Rows from block 4, named by matrix and row number. Rows with one number belong to one channel. Each number is 128 + 32 x the weight over its row's rms, rounded and kept within 0 to 255. All counts start at 0. After the name is the row's rms in percent of the matrix's.
# convs0: first width-11 conv (model.blocks.4.convs.0.weight, 128x128x11), inputs 126-127, a 11 kernel for each
# convs1: second width-11 conv (model.blocks.4.convs.1.weight, 128x128x11, transposed), outputs 126-127, a 11 kernel for each
convs0.64 098 [100  86 118 152 178 186 137 116 130 161 139 157 154 156 161 147 155 152 146 151 153 158]
convs1.64 097 [ 90  92 126 130 129 125 114 110  97  54  57 115 116 109  73  83 108 130 138 139 149 145]
convs0.65 095 [108 128 126 115 111 120 137 135 136 130 115 125 125 110 108 132 156 183 184 202 180 173]
convs1.65 092 [194 196 196 186 159 150 165 175 203 212 226 107 121 127 140 141 156 164 173 170 159 149]
convs0.66 100 [128 124 124 133 131 126 129 128 116 105  98 135 148 145 140 144 138 140 139 139 141 132]
convs1.66 097 [121 115 116 121 126 120 125 118 121 113 117 103 108 105  93  88  92  85  94  97  96  92]
convs0.67 108 [136 149 127 117 106 110 128 135 144 135 126 154 148 132 121 123 146 146 120 104 102 129]
convs1.67 120 [107  96  96  99 103 117 119  95  94  86  95 127 135 161 157 119  87 101 116 128 133 132]
convs0.68 095 [169 171 183 185 167 175 180 178 182 190 178 168 167 141 123 113  99  93 127 125 122 112]
convs1.68 080 [147 158 167 162 144 129 124 107 122 123 124 107 107  98  91  93 119 105 118 103 110 129]
convs0.69 097 [172 127 110 110 126 137 128 121 119 121 133 119 131 151 160 131 134 135 109  99 119 137]
convs1.69 095 [150 165 181 174 167 136 161 139 137 122 125 142 123  97  55  79  92 123 119 121 127 162]
convs0.70 105 [103 107 100  96  98 103  99 101 107 106  98 148 149 153 168 163 177 168 162 157 152 149]
convs1.70 116 [128 141 135 150 142 137 128 116 112 104 110 140 132 148 155 148 160 149 149 151 154 162]
convs0.71 090 [107 120 128 128 115 108  78  77  84  76 103 148 141 139 146 135 127 122 117  95 120 121]
convs1.71 085 [ 64  62  49  72  86 116 128 127 117 118 119 131 128 129 121 130 131 130 128 123 125 128]
convs0.72 110 [160 143 139 138 143 155 139 130 126 125 121 109 111 126 132 131 126 126 126 130 129 123]
convs1.72 114 [182 172 157 151 143 130 130 125 123 124 118  92  99  99 100 108 120 124 130 132 136 132]
convs0.73 101 [127 128  72  72 116 121  98 142 159 133 125 122 136 145 135  80 125 151 144 118 124 134]
convs1.73 126 [103  98  95 110  92  75  81 128 158 158 142 139 123 116 128 134 125 129 144 191 178 169]
convs0.74 098 [127 136 132 131 146 163 165 146 125 127 125 154 138 127 131 131 121 112 109 135 141 146]
convs1.74 094 [194 158 124 139 172 186 190 191 203 196 154 119 125 123 142 132 143 144 139 131  99  93]
convs0.75 105 [154 171 182 162 167 154 141 134 133 129 126 129 127 129 133 133 137 142 145 147 167 154]
convs1.75 098 [123 118  88 103 106 120 127 128 131 130 136 108 119 116 127 127 118  92  79  82  84  74]
convs0.76 093 [122  79 113 128 170 146 121 115 122 128 124 184 196 149 140 145 132 116 136 142 135 129]
convs1.76 096 [156 172 163 171 186 175 174 183 175 130  96  74  88  70  86 115 146 136 136 127 119 111]
convs0.77 105 [113 126 127 126 124 106 104 110  99  94  91 149 161 165 176 162 157 143 134 130 130 128]
convs1.77 102 [150 151 135 134 127 127 130 125 125 123 121 170 165 156 144 150 133 131 127 136 130 126]
convs0.78 089 [145 127 151 137 123 121 119 116 121 117 100 100  91  68  87 131 149 141 115 127 146 130]
convs1.78 087 [154 129 113 137 134 146 131 115  89 118 117 130 149 170 182 190 225 200 182 180 160 161]
convs0.79 103 [164 158 155 160 152 136 133 137 145 120 129 134 116 114 138 133 107 105 114 134 158 153]
convs1.79 110 [103 106  89  88 107 128 151 124 110 111 124 159 187 186 184 186 192 193 190 198 170 184]
convs0.80 099 [133 135 139 140 132 128 123 119 117 112 103 146 128 124 129 128 129 129 135 129 129 129]
convs1.80 104 [113 117 131 127 129 140 139 133 120  91  98 112 114 114 114 115 119 129 123 132 132 149]
convs0.81 101 [104 127 133 128 123 121 104 115 117 113 111  49  57  63  70  73  70  72  80  81  73  90]
convs1.81 100 [145 137 131 127 120 120 112 109  96  98  98  82  97 103 125 128 125 127 136 131 134 145]
convs0.82 093 [117 131 151 140 133 143 142 135 143 143 141 121  90  98 103  93  80  89  84  98  95  90]
convs1.82 079 [ 39  46  60  55  81  88 109 118 128 156 156 116 129 131 147 125 123 131 109 123 123 129]
convs0.83 102 [119 115 112 100  97  99 120 127 144 153 157 135 125 115 105 112 116 125 132 129 128 134]
convs1.83 107 [124 121 118 116 107 115 121 126 120  99 101 119 112 109 113 119 121 124 126 122 120 120]
convs0.84 093 [171 171 171 180 173 147 123 131 153 140 130 112 112  98  83 107 128 135 139 133 123 120]
convs1.84 081 [131 132 118 105 101 101 101 106 109 103 100 117 109 109 107 122 127 110 112 117 126 123]
convs0.85 099 [ 56  59  75 130 155 154 161 147 144 135 134  97  79 104 140 141 107  84 104 134 184 204]
convs1.85 093 [108 132 152 150 156 143 147 139 142 136 154 167 188 243 247 240 216 219 178 167 136 152]
convs0.86 095 [108 113 137 156 159 146 146 153 149 143 135 112 106  98 111 113 110  81  79  76  84  72]
convs1.86 092 [ 80  79  97 107 129 123 114 124  94 109  95 135 131 119 127 122 126 123 114 114 109 113]
convs0.87 107 [120 128 133 135 133 133 128 133 138 139 139 112 112 110 123 121 128 124 128 130 135 136]
convs1.87 104 [127 124 126 128 128 128 129 125 125 100 107 117 122 124 125 134 129 122 120 117 116 114]
convs0.88 105 [144 146 141 143 165 178 167 166 181 169 165 168 160 179 170 172 159 135 125 137 127 141]
convs1.88 084 [221 219 209 206 225 224 209 210 217 230 255 132 141 172 174 179 183 176 161 163 158 149]
convs0.89 104 [116 119 128 127 120 123 104 112 126 122 120 126 129 137 142 128 125 126 125 102 108  90]
convs1.89 095 [118 126 122 128 120 127 128 131 130 126 122 115 113 116 107 103 100  92  87  88 112 104]
convs0.90 096 [166 152 170 149 153 171 159 145 114 121 136 140 172 127 117  57 147 192 172 123  60  65]
convs1.90 113 [ 66  97 128 145 133 111  74  84 129 152 158 128 127 128 130 138 142 122 115 127 143 166]
convs0.91 106 [155 168 169 192 182 161 170 154 151 129 130 122 125 134 135 142 138 151 155 144 146 117]
convs1.91 095 [147 144 150 149 162 165 144 161 156 173 191 127 130 129 129 128 115  93 105  99 120 108]
convs0.92 113 [ 72  99 117 113  84 103 114 131 131 128 137 139 153 138 125 113  94  99 106 128 131 134]
convs1.92 107 [ 98 116 112  98 118 134 159 173 183 192 162 140 154 149 145 132 127 123 108  82  98  94]
convs0.93 104 [119 108 118 125 118 116 120 133 127 125 113 127 134 131 139 132 131 130 134 127 112 102]
convs1.93 091 [ 94 100 101  94 100  82  88  77  97 106 102 158 154 138 133 133 136 136 138 133 136 135]
convs0.94 094 [106 138 159 168 168 158 133 144 144 169 178 151 106 107  91 123 122 138 169  98  94 126]
convs1.94 112 [ 84 109 162 138 132  90  88  72  69  61 137 109 135 117 111 119 117 120 128 118 128 127]
convs0.95 099 [173 171 175 179 145 148 133 132 129 125 115  93 111 125 119 107 104 106 126 125 129 140]
convs1.95 091 [135 129 128 111 119  97  94  95 104 110  96 107 100  91  89 104 110 127 125 126 134 125]
convs0.96 119 [142 140 140 140 140 134 121  96  99 103 112 124 114 106 131 128 121 112 130 133 135 140]
convs1.96 110 [105 108 106 126 129 132 139 138 147 148 150 127 148 177 192 184 198 195 203 181 195 158]
convs0.97 105 [149 204 200 182 142 127 132 161 130 107  88 139  72  75  60  66 102 137 151 151 152 143]
convs1.97 098 [167 160 141 159 192 201 191 213 185 161 133 125 122 115 104  87  67 101 113 126 128 139]
convs0.98 100 [153 154 183 168 141 150 146 139 157 140 171 112  92  78  80  92 113 108 129 150 138 129]
convs1.98 096 [126 132 127 116 101  95 109 116 143 142 126 149 125 111 129 136 181 159 143 170 183 175]
convs0.99 102 [143 139 152 175 153 151 159 162 163 162 143 146 123 119 156 185 201 152 130 110 117 131]
convs1.99 136 [ 83  85  75  60  60  78  48  80 111 131 151 158 153 150 136 145 166 181 192 176 162 166]
convs0.100 103 [ 80  97 117 135 150 141 148 161 164 168 176 146 138 128 122 112 106  72 112 135 132 128]
convs1.100 105 [133 145 122 124 116 134 128 139 180 225 232 130 122 115  98  87 117 107 121 124 147 141]
convs0.101 107 [161 145 136 135 131 133 135 141 144 152 151 119 128 142 152 144 141 135 133 107 117 128]
convs1.101 094 [126 126 125 126 125 119 114 112 114 123 120 131 131 126 132 132 143 154 165 164 171 159]
convs0.102 105 [208 219 216 198 199 199 177 174 167 177 195 135 134 143 136 128 122 120 137 147 149 154]
convs1.102 099 [180 166 151 142 133 121 125 124 125 121 116  93  85  69  72  56  67 111 121 105 110  91]
convs0.103 102 [121 122 122 126 128 130 125 122 121 111 117 139 137 124 130 117 113 128 143 139 130 106]
convs1.103 100 [125 124 126 122 120 120 121 122 122 128 125 139 124 135 123 127 133 139 144 142 142 150]
convs0.104 101 [106 112 130 120 109 103  92  87 104  90 101 149 137 133 123 118 124 121 123 138 136 130]
convs1.104 097 [119 111 116 121 122 133 137 132 114 123 121 109 114 128 126 126 137 133 128 126 127 126]
convs0.105 096 [140 153 157 155 156 149 147 170 167 164 156 193 192 180 177 157 158 139 138 145 125 105]
convs1.105 088 [142 160 163 145 135 120 120 121 125 129 125 113 107  90 104  98  96  86  69  81  93  95]
convs0.106 097 [161 180 180 167 164 176 172 133 112 113 133 143 128 124 118 114 127 129 132 136 141 108]
convs1.106 104 [127 127 128 130 136 133 147 130 128 128 137 128 131 130 127 124 121 123 121 124 126 140]
convs0.107 101 [199 139 161 140 158 206 218 192 190 190 156 143 131 142 156 163 129  65  99  73  60  96]
convs1.107 114 [171 185 182 181 190 212 207 234 215 146 129 105 120 124 148 164 143 131 127 139 146 134]
convs0.108 094 [127 147 170 146 133 139 187 175 158 148 184 129 131 120 113 118 127 126 104  87 132 139]
convs1.108 117 [160 174 216 223 206 187 197 174 137 118 154 101 102  83  98  95 110 124 114  88  70  73]
convs0.109 115 [128 127 126 127 128 128 100 114 114 121 118 108 108 115 127 131 138 138 134 129 122 115]
convs1.109 100 [127 131 128 126 118 118 119 124 130 136 139  64  64  52  56  55  66  73  75  85  96 100]
convs0.110 100 [156 164 164 168 142 139 129 131 130 128 106 126 123 128 109 118 124 130 128 111 106  99]
convs1.110 088 [132 131 147 156 151 154 136 136 130 143 137  60  75  72  70  76  49  59  56  63  67  87]
convs0.111 092 [110 135 145 145 110 126 128 151 165 132 112 159 125 100 105 171 179 166 149 128 127 136]
convs1.111 093 [122  70  53  97 152 134 118 106 104 144 188 146 172 147 138 133 173 135 131 141 152 138]
convs0.112 104 [ 93 110 106 124 128 123 135 144 141 140 135 195 199 218 228 232 225 219 206 188 190 165]
convs1.112 105 [130 135 136 139 137 141 131 126 121 121 124 138 148 142 153 162 174 182 168 190 190 186]
convs0.113 108 [129 126 123 140 152 156 145 126 133 153 185 135 136 127 115 114 129 145 144 135 134 135]
convs1.113 107 [192 205 194 167 144 138 128 146 179 185 159 130 141 135 128 123 111 121 124 120 130 139]
convs0.114 092 [134 138 133 131 126 133 129 107 102  96  92 127 100 110 135 133 136 125 126 144 123 103]
convs1.114 089 [132 135 132 106 126 116 129 131 128 128 127 150 163 177 183 197 190 161 151 156 165 160]
convs0.115 100 [133 135 121 109 123 141 142 146 156 133 131 155 163 125 113 127 132 120 138 134 110 111]
convs1.115 089 [127 140 158 176 182 178 158 160 187 206 185 183 172 164 159 150 148 159 153 138 125 130]
convs0.116 094 [194 152 131 130 136 157 132 123 111 110  96  84  84  87  72  92  88  63  62  56  64  80]
convs1.116 098 [135 147 182 157 162 149 162 165 158 148 135 123 127 137 128 113  91  87 107 116  91  98]
convs0.117 098 [130 137 158 171 158 137 135 143 176 169 138 125  66  76  99 167 190 153  85  75 131 162]
convs1.117 096 [129 132 112 132 168 180 138 141 138 189 224 127 128 129 130 135 140 146 142 147 142 124]
convs0.118 090 [129 128 112 103 106 122 147 148 144 123 121 216 216 193 174 151 137 128 120 163 163 124]
convs1.118 080 [192 182 169 155 149 148 164 184 184 185 196 120 118 118 128 115 111 110 109 106 105 115]
convs0.119 100 [199 206 188 170 157 159 155 135 138 144 173  84 101 112 121 126 126 125 132 130 130 134]
convs1.119 097 [166 198 173 135 116 112  96 113 125 115  92 126 121  99 111 127 143 133 137 150 194 206]
convs0.120 093 [113 129 141 163 142 131 123 129 130 119 125 131 118 119 140 161 182 196 159 137 136 134]
convs1.120 099 [111 102 111 133 172 180 176 175 154 178 188 161 213 231 226 181 154 139 134 135 148 139]
convs0.121 110 [136 139 146 151 144 135 133 130 130 129 125 139 134 136 132 134 141 134 133 127 126 123]
convs1.121 108 [113 114 111 107 120 110 121 125 125 134 132 128 135 139 142 145 139 145 138 143 150 145]
convs0.122 097 [138 141 148 153 172 164 150 166 183 216 227 129 120 116 126 130 133 134 130 117 124 134]
convs1.122 099 [133 119 134 142 158 164 160 128 124 119 127 110 132 138 134 137 132 136 125 115 129 128]
convs0.123 097 [125 121 110 113 125 116 119 123 127 129 136 121 100 124 129 110 107 111  88 116 121 111]
convs1.123 092 [113 105  91  91 109 117 127 142 144 156 158 109 108  94  99 101  95 118 104 100 121 124]
convs0.124 098 [121 118 119 140 147 149 148 140 148 151 150 203 192 176 160 156 136 138 141 144 139 140]
convs1.124 096 [147 141 132 144 138 137 122 123 111 117 105 151 155 160 147 144 148 139 161 166 163 191]
convs0.125 087 [126 139 144 138 142 134 125 135 140 140 148  61  96  76 100  65  64  67  79  98  99 117]
convs1.125 073 [116  95 120 128 126  98 121 120 137 124 127  14  21  49  54  40  53  70 110 133 136 140]
convs0.126 102 [135 134 132 127 127 122 117 112 114 116 104 124 121 121 114 110 100  99 106  91  99 101]
convs1.126 111 [132 131 130 130 127 129 129 131 131 130 115 154 155 150 145 141 140 135 133 131 128 128]
convs0.127 094 [179 191 149 154 147 132 127 113 107 109 106  91  91  81 100 110 108 107 110 116 130 128]
convs1.127 088 [137 138 149 162 157 144 137 128 128 123 126 135 134 135 127 124 121 103 109 124 136 128]